A small image classifier, trained from scratch.
Model: 8.74M parameters, arch swin, activation squared_relu, moe expert_choice, num experts 32, patch size [2, 2], depths [3, 3, 3], widths [80, 160, 320].
Training: 11100 steps, held-out accuracy 100%.
Data: 195000 training examples, 14.6 epochs.
Rows from expert 25 of block 5, named by matrix and row number. Rows with one number belong to one neuron. Each number is 128 + 32 x the weight over its row's rms, rounded and kept within 0 to 255. All counts start at 0. After the name is the row's rms in percent of the matrix's.
# up: expert up (model.blocks.5.mlp.up, 32x80x160), inputs 80-119
# down: expert down (model.blocks.5.mlp.down, 32x160x80, transposed), outputs 80-119
up.1 017 [128 128 128 128 128 128 128 128 128 128 128 128 128 128 128 128 128 128 128 128 128 128 128 128 128 128 128 128 128 128 128 128 128 128 128 128 128 128 128 128]
down.1 019 [128 128 128 128 128 128 128 129 128 128 128 128 128 128 128 128 128 128 128 128 126 128 128 130 128 128 128 128 128 128 128 128 128 128 128 128 127 128 128 127]
up.5 024 [128 128 128 128 128 128 128 128 128 128 128 128 128 128 128 128 128 128 128 128 128 128 128 128 128 128 128 128 128 128 128 128 128 128 128 128 128 128 128 128]
down.5 074 [128 128 128 128 128 128 128 128 128 128 128 128 128 128 128 128 128 128 128 128 128 128 128 128 128 128 128 128 128 128 128  64 128 128 128 128 128 128 128 128]
up.20 055 [128 128 128 128 128 128 128 128 128 128 128 128 128 128 128 128 122 128 128 128 128 128 128 128 128 128 128 128 128 128 128 128 128 128 128 128 128 128 128 128]
down.20 050 [128 128 128 128 128 128 128 128 128 128 128 128 128 128 128 128 128 128 128 128 128 128 128 128 128 128 128 128 128 128 128 128 128 128 128 128 128 128 128 128]
up.36 644 [130 114 128 129 137  26 113 125 144 128 168 118 128 130 123 146  56 128 140  74  48 128 129 129 125 148 126 132 127 128 102 132 125 229 122 128 125 120 129 134]
down.36 608 [120 107 133 134 153 125 115 138 193 128  98 120 182 128 128 125  47 118 129 129 130 128 176 128 108 128 124 128 101 123 128 113 159 127 128 140 127 168 153 126]
up.38 601 [128 120 129 129 134  11 120 125 137 128 230 124 128 128 128 139  69 128 145  86 127 140 129 126 123 138 127 128 105 128 108 128 128 170 128 128 128 124 129 131]
down.38 604 [123 120 136 128 151 127 127 129 129 128 101 125 137 128 128  69  18 117 128 135 130 128 240 153 121 132 128 124  94 138 128  56 171 127 128 173 126 153 145 128]
up.41 091 [128 128 128 128 128 128 128 128 128 128 128 128 128 128 128 128 128 128 128 128 128 128 128 128 128 128 128 128 128 128 106 128 128 128 128 128 128 128 128 128]
down.41 016 [128 128 128 128 128 128 128   0 128 128 128 128 128 128 128 128 128 128 128 128 128 128 128 128 128 128 128 128 128 128 128 128 128 128 128 128 128 128 128 128]
up.46 106 [128 128 128 128 128   1 128 128 128 128 178 128 138 128 128 128 116 128 128 128 128 128 128 188 128 128 128 128 128 128 128 128 128 128 128 128 128  47 128 128]
down.46 204 [128 255 128 128 128 128 128 128 128 128 128 128 128 128 128 128 128 128 128 128 128 128 128 148 128 128 128 128 128 128 128 128 131 128 128 128 128 128 128 128]
up.54 006 [128 128 128 128 128 128 128 128 128 128 128 128 128 128 128 128 128 128 128 128 128 128 128 255 128 128 128 128 128 128 128 128 128 128 128 128 128 128 128 128]
down.54 056 [128 128 255 128 128 128 128 128 128 128 128 128 157 128 128 128 128 128 128 128 128 128 128 128 128 128 128 128 128 128 128 128 128 128 128 128 128 128 128 128]
up.65 010 [128 128 128 128 128 128 128 128 128 128 128 128 128 128 128 128 128 128 128 128 128 128 128 128 128 128 128 128 128 128 128 128 128 128 128 128 128 128 128 128]
down.65 017 [128 128 128 128 128 128 128 128 128 128 128 128 128 128 128 128 128 128 128 128 128 128 128 128 128 128 128 128 128 128 128 128 128 128 128 128 128 128 128 128]